A small segmentation model, trained from scratch.
Training: ademamix at rate 0.00165, 19400 steps, batches of 256.
Data: trained on coloured fractals of 300 iterated function systems on busy backdrops, 97500 training examples, 50.9 epochs.
Rows from block 5 of a small segmentation model, named by matrix and row number. Rows with one number belong to one channel. Each number is 128 + 24 x the weight over its row's rms, rounded and kept within 0 to 255. All counts start at 0.
After each channel's rows are labels from the 100 images, of 14848, where the channel reaches its highest value: "top examples" is what is common among them. Only what is clearly more common there than usual is listed. The data: coloured fractals of 300 iterated function systems on busy backdrops.
# convs0: first 3x3 conv (model.mid.2.convs.0.weight, 192x192x3x3, standardized in use, each kernel summed), inputs 0-95
# convs1: second 3x3 conv (model.mid.2.convs.1.weight, 192x192x3x3, standardized in use, transposed, each kernel summed), outputs 0-95

convs0.69 [112 118 136 145 140  58 117  99 127 128 125 119 160 112 143 158 137 151 122 114 137 147 147 110 116 135 156  68 154 153 138 104 112 115 159  92 115 168 152  93 170 159  86 121 163 144 101 165 163 121 121 146  99 112 157 126 149 125 164 146  89 110 140 135 108 127 162 109 131 108 145  78  91 105 148 111 123 142 107 126 126 165 137 137 104 102 148 125 112 162 152 150 118 154 131 146]
convs1.69 [115 132 164  61 127 134 181 114 107 136  97 125  92 124 147 121  96 139 128 144 176 122  97 153  96 154 131 139 155  91 115 136  84 121 143 111 111 127 157 110 112 151 151 101 158 125 125 124 143 132 147 116 158 155 154 114 161 158 139 157 121 131  81 107  98 157 124 138 128  97  98 133 110  91 147 125 125 107 149 166 141 135  93 121 111 160 104 130 139 112 116 153 179  95 112  79]
top examples: green

convs0.178 [128 151 116 108 131 199 218 120 111 124 130  74 115 133 133 115 145 136 123 114 117 114 114  95  99 122 113 163 102 107 109 200 129 108 110 174 129 108 137 139 100 116 146 126 107 119 124 108  93 131 137 110 147 101 117 120 118 152 101 114 123 115 113 142 159 138 112 138 116 153 116 137 171 175 128 123 123 107 141 134 124 113 112 115 167 130 113 115 136  96 138 130 104 109 116 118]
convs1.178 [121 133 133  61 137 161 170 151 110 156  92 100 113 100 154 130  98 123 132 132 106 111 146 153 102 150 140 154 135  90 148 147  93 116 149 152  92 164 161 105  91 147 140 106 148 114 113 106 118 105 141 152 150 154 155 145 152 109 121 161 107  88  82 106 134 154 150 154 134 117  83 130 103 165 146 110  93 109 116 154 158  92  87 127 157 151 111 134 145 116 154 146 184 131 110  89]
top examples: green

convs0.175 [132 127 106  88 147 171 186 115 104 140 148  95 114 132 141 122 122 156 118 134 131 140 116 107 112 138  96 147 105  90 103 183 136 117 127 181 128 115 107 152 103 105 149  89 103 120 127  95  85 125 169 112 157 117  95 123 129 154  83 130 133 113 115 152 145 137 101 138 126 169 103 145 143 167  96 125 134 113 139 138 129  91 146 112 176 141 121 118 143 101 131 149 110 114 123 111]
convs1.175 [135 133 141  61 135 155 184 136  86 150  92 102 115 108 154 117  96 125 135 138 123 104 142 150  96 152 136 153 129  94 148 147  94 118 149 139  99 150 164 103  91 157 149 100 144 119 115 103 117 112 147 137 157 167 157 139 158 139 129 165 111 103  74 101 132 160 145 143 127 118  82 129  99 137 146 117 113 103 121 158 160  89  84 122 154 156 106 129 141 113 149 153 190 117 115  81]
top examples: green

convs0.89 [126 161 120 118 114 144  81 228 117 108 111 182 127 141 112  98 136  94 121 150 100 104 103 173 134 129 152 169  99 128 124 103 174 134 101 132 117  96 119 118 110 130 180 164 121 121 142 132 142 138 124 106 153 185 136 113 101 143 151  99 134 144 103 113 136 132 122 129 117 131 129 168 184 116 158 143 105 131 139 131 127 122 141 129 117 131 122 106 126 117  98  99 122 103 134 121]
convs1.89 [147 122 111 201 123 126  81 120 165 120 138 129 157 117 103 126 166 126 131 121  97 143 140  91 158 100 118 123 106 172 121 113 165 141 116 124 136 125 102 139 145  92 102 161 105 131 136 136 123 134 107 131  95 122 100 126 102  94 112 115 148 140 186 151 153  94 125 119 126 149 148 125 140 151 104 132 130 157 121  87 130 119 175 129 124  96 155 108 119 144 135 100  63 158 137 170]
top examples: sparse

convs0.80 [127 103 136 130 131  67  52 134 136 141 160 172 150 108 127 156 102 144 118 110 142 150 147 109 149 154 144  69 158 123 136  65 140 118 141 102 144 163 119 147 139 140  96 107 134 137 136 143 134 114 146 140 118 185 125 140 166 122 140 161 140 125 146 128  97 132 145 115 143 127 124  96 102  86 126 110 149 126 104 120 129 138 153 131 108 120 146 144 129 136 124 153 150 147 156 149]
convs1.80 [152 132 128  70 148 154 176 136 117 145  93 114 121 102 146  96 105 134 154 156 122 103 158 157 100 143 138 153 115  91 151 161  96 120 151 153 101 146 174 108 117 146 137 112 150 105 111  93 131 109 138 154 145 150 154 146 160 111 102 184 112  83  84 124 161 148 163 162 137 112  97 132  99 172 149 116  88 110 108 145 165 112  93 104 157 150 118 114 139 117 154 136 179 146  94  87]
top examples: sparse; brown; red

convs0.84 [122 110 128 111 128  67  81 121 125 143 168 149 142  88 134 150 104 148 116 106 150 160 153 106 149 164 134  79 153 123 128  77 149 116 132 105 130 173 105 149 131 132  89 104 137 134 135 140 134 108 182 143 104 178 116 141 177 141 128 170 146 117 152 122 104 144 138 137 132 142 110 104 152 103 117 111 154 122 112 111 131 114 173 121 122 100 153 142 123 138  98 154 154 152 151 146]
convs1.84 [148 132  90  85 152 147 168 149 105 142  96 112 166 107 143 100 109 127 174 159 115  97 168 143 106 144 135 147 118 110 149 156 111 121 148 162 103 135 167 117 141 146 138 111 114 111 112  97 128 112 139 174 146 153 154 157 153 109 108 164 116  91  88 108 168 148 160 159 139 127 106 131  98 175 136 118  80 114 109 155 159 121  96  85 163 150 116 108 133 118 152 139 170 161  97  94]
top examples: dense; white; pink

convs0.147 [123 132 126  81 141 143 188 106 122 138 151  82 127 129 129 123 118 147 107  99 127 140 119  78 119 153 117 115 119  98 112 178 128 102 121 158 139 142 109 152 112 121 141  85 128 123 128 113 107 126 174 120 163  75 109 117 137 154 115 152 134 113 118 143 147 122 121 123 125 154  80 119 125 166  98  96 134  98 123 133 120 100 145 117 154 125 123 126 154 103 127 143 108 117 102 138]
convs1.147 [133 133 135  65 147 147 177 134  93 148  93 119 123 106 151 107  98 124 155 145 133  96 145 147 100 152 136 148 122 108 149 148  94 120 150 144  94 141 171 103 113 152 151 101 126 114 112 101 105 118 146 144 157 165 156 145 155 131 122 170 112  88  77  97 150 156 143 149 130 134  80 130 105 150 143 113  89 108 122 160 154  88  86 124 153 156 106 131 151 113 147 151 185 125  98  82]
top examples: dense; green

convs0.97 [123 167 115 119 117 162 109 221 126 103  93 160 127 139 110  91 138 109 124 138  98 106 107 157 116 109 146 174 103 135 132 117 170 140 107 148 111  97 134 104 118 125 152 168 132 117 153 131 148 142 134 102 130 207 144 102  90 159 146  95 118 133  97 111 138 133 121 162 110 133 136 151 220 136 166 143  97 129 136 123 120 135 142 121 138 122 119 100 121 128 110 110 114  96 144 113]
convs1.97 [150 124 122 197 143 120  89 135 169 108 157 127 156 135 118 123 159 123 145 141 126 124 121  90 156 102 125  99 119 183 116 114 159 136 117 137 146 114  99 133 167  97 105 157  89 120 128 137 108 131 111 150  99 112 107 115 105 100 108 119 139 133 183 159 157  97 159 120 112 164 154 126 145 136 107 126 138 154  91  85 131 136 172 105 118 101 153 108 125 141 113  98  67 157 124 168]
top examples: red

convs0.31 [113 137 113 120 124 201 234 117 120 111 110  97 117 112 117 113 144 128 112 118 110 117 118 105 118 109 117 167 112 125 123 178 144 112 124 158 112 115 144 109 116 113 111 144 123 117 134 117 124 126 126 114 114 149 132 109 109 198 121 111 110 108 113 134 156 156 119 142 113 123 125 117 213 179 137 126 107 112 130 117 108 126 126 109 149 112 115 112 110 118 137 109 112 113 141 115]
convs1.31 [107 129 173 120 126 118 105 119 136 108 169 160  76 182 128 161 126 136  95 127 171 151  82 134 129 135 131  98 143 122 111 108 116 121 106 103 178 127  82 147 135 148 136 119 124 131 134 143 116 139 129 112 137 109 107  87 115 189 175  93 119 158 122 127  84 132 116 115 119 143 157 129 147  80 136 123 179 111 137 126  73 184 131 139 117 116 128 173 127 134  67 123 128  80 140 142]
top examples: black

convs0.144 [118 143 116 115 126 205 255 107 116 116 113  95 116 116 121 119 156 124 117 121 116 119 120 108 108 114 117 154 113 119 123 206 127 126 124 155 113 115 147 115 116 116 122 142 121 117 108 117 119 129 126 117 121 111 127 115 115 152 119 117 122 110 118 131 149 142 120 136 115 131 115 134 137 180 131 135 114 126 134 119 112 119 116 115 162 115 118 115 116 112 133 120 117 122 120 119]
convs1.144 [132 128  76 157 153 150 104 174 153 139 141 102 161 119 146 143 138 107 133 133  83 100 145  96 143 114 130 141 121 160 149 117 152 122 128 172 122 153 107 116 130 126 116 130 101 114 118 126 109  98 123 164 124 126 124 159 114  86 108 108 117 115 158 146 182 117 174 145 122 160 130 124 121 175 111 104 114 133  77 102 141 117 145 117 155 115 141 113 144 130 151 112  97 130 130 150]
top examples: green; black

convs0.125 [114 139 123 119 122 201 138 173 128 113 102 194 128 130 115 113 105 121 123 103 115 119 123 110 142 107 131 193 121 130 130 122 178 129 135 136 115 121 137 104 133 127 112 149 130 124 134 133 139 145 123 120 116 255 142 117 105 176 136 116 114 129 117 129 140  77 127 135 118 106 150 120 255 145 149 127 114 130 128 130 120 133 143 127 125 120 124 122 123 134 129  87 118 121 173 122]
convs1.125 [137 124  95 174 142 106  76 135 154  96 170 146 155 165  98 151 161 125 134 132 139 137 105 110 151 104 124  87 126 161 117 111 157 138 103 132 157  92  98 152 164 110 108 154  96 130 137 142 122 145 109 150 100  92 100 118  98 154 132  85 140 161 161 148 131  98 120 102 127 147 174 128 155 108 115 134 159 143 121 108  87 181 147 107 128  94 149 136 115 146 111 103  89 122 132 177]
top examples: red

convs0.32 [125 144 117 121 100 136  68 209 122 107 100 185 129 139 110  99 138  91 125 151 101  98 110 175 134 117 154 164 104 127 132  99 173 140 102 133 124 100 114 115 112 130 162 170 123 115 153 132 142 137 120 111 145 202 127 113 101 132 150 109 132 147 109 115 131 161 123 139 113 122 129 160 149 116 153 148 110 133 124 127 123 125 139 128 117 135 121 117 125 120  99 105 123 105 150 122]
convs1.32 [143 122 120 192 109 127  93 102 156 115 138 129 170 108  99 107 161 133 134 114  96 152 139  93 153 107 115 123 101 179 106 113 171 143 116  88 133 123 109 148 156  98 110 157  93 141 140 139 128 150 111 117 100 123 105 108 108  81  98 136 152 143 170 141 160  99 109 128 126 147 148 126 138 146 100 149 126 157 131 101 135 113 159 131 107 103 144  97 110 140 143 111  73 181 132 161]
top examples: sparse

convs0.167 [121 120 112 110 114 141  69 194 110 108 114 215 118 125 114 113 109 113 115 150 109 114 109 161 143 123 122 184 112 109 114 104 191 133 121 146 119 109 117 114 110 117 140 142 108 121 186 112 114 139 139 111 136 239 113 113 108 166 123 108 130 137 108 127 138 140 114 157 115 125 143 148 197 135 132 138 113 127 128 125 121 111 161 123 131 128 117 114 118 122 107 110 110 115 189 112]
convs1.167 [106 126 155 154 102  98 109 102 122 111 145 154  94 158 105 158 138 130  97  98 156 155  94 120 138 125 120 102 152 130 112 114 142 136 111  95 147  99 115 150 109 120 126 140 149 150 144 149 146 147 122  90 119 106 112 112 113 178 162  96 143 164 148 125  76 119  78  99 130 112 157 127 146  73 122 153 156 139 172 132  83 175 143 155 104 123 130 156 107 134 100 129 103  97 154 141]
top examples: sparse

convs0.39 [117 128 104  89 130 177 212 112 100 129 138  70 124 116 137 119 123 149 114 108 124 143 120  84  95 133 108 147 117 100 102 189 153 104 131 164 118 139 117 127 121 118 130 106 112 122 134 119 104 136 168 126 132  99 106 112 132 176 114 136 117 111 121 139 156 132 125 126 112 154 106 136 177 188 101 123 125 116 132 131 127 104 151 119 173 110 134 110 123 106 117 145  98 119 121 125]
convs1.39 [113 133 149  68 117 134 171 123  91 141  99 120  96 113 146 115  98 140 113 127 146 121 122 159 101 151 129 143 160  65 130 145  92 119 139 118 114 136 160 114  85 156 146 102 176 129 127 125 157 122 146 111 155 148 156 130 155 160 143 166 115 130  89 112  88 157 114 146 143  80 104 132 109 112 160 125 115 105 144 163 144 127  92 140 121 156 106 150 128 114 130 154 180 108 123  86]
top examples: green; dense

convs0.174 [115 151 115 116 128 202 234 114 114 118 115  84 116 116 122 114 143 132 116 112 115 122 116  98 114 113 117 152 113 118 118 195 136 111 121 169 113 116 142 115 117 116 124 136 117 116 116 116 116 123 134 116 122 106 128 114 114 174 116 120 115 109 115 136 158 145 116 135 114 135 122 123 192 182 134 129 114 111 138 122 114 119 119 114 166 117 119 114 118 108 138 123 116 114 119 115]
convs1.174 [111 132  75  98 137 126 119 168  88 137 154 121 125 197 159 175 117 102 106 120 137 121  68 135 121 130 127 122 128 117 142 105 114 114 113 156 154 157  82 121  93 147 130 110 145 117 126 148 105 100 135 131 139 117 134 145 116 195 157  68 108 169 123 130  98 139 163 133 114 155 119 124 121  77 141  94 169 112 106 112  87 151 105 139 137 126 129 162 153 125 111 127 166  30 147 135]
top examples: green; black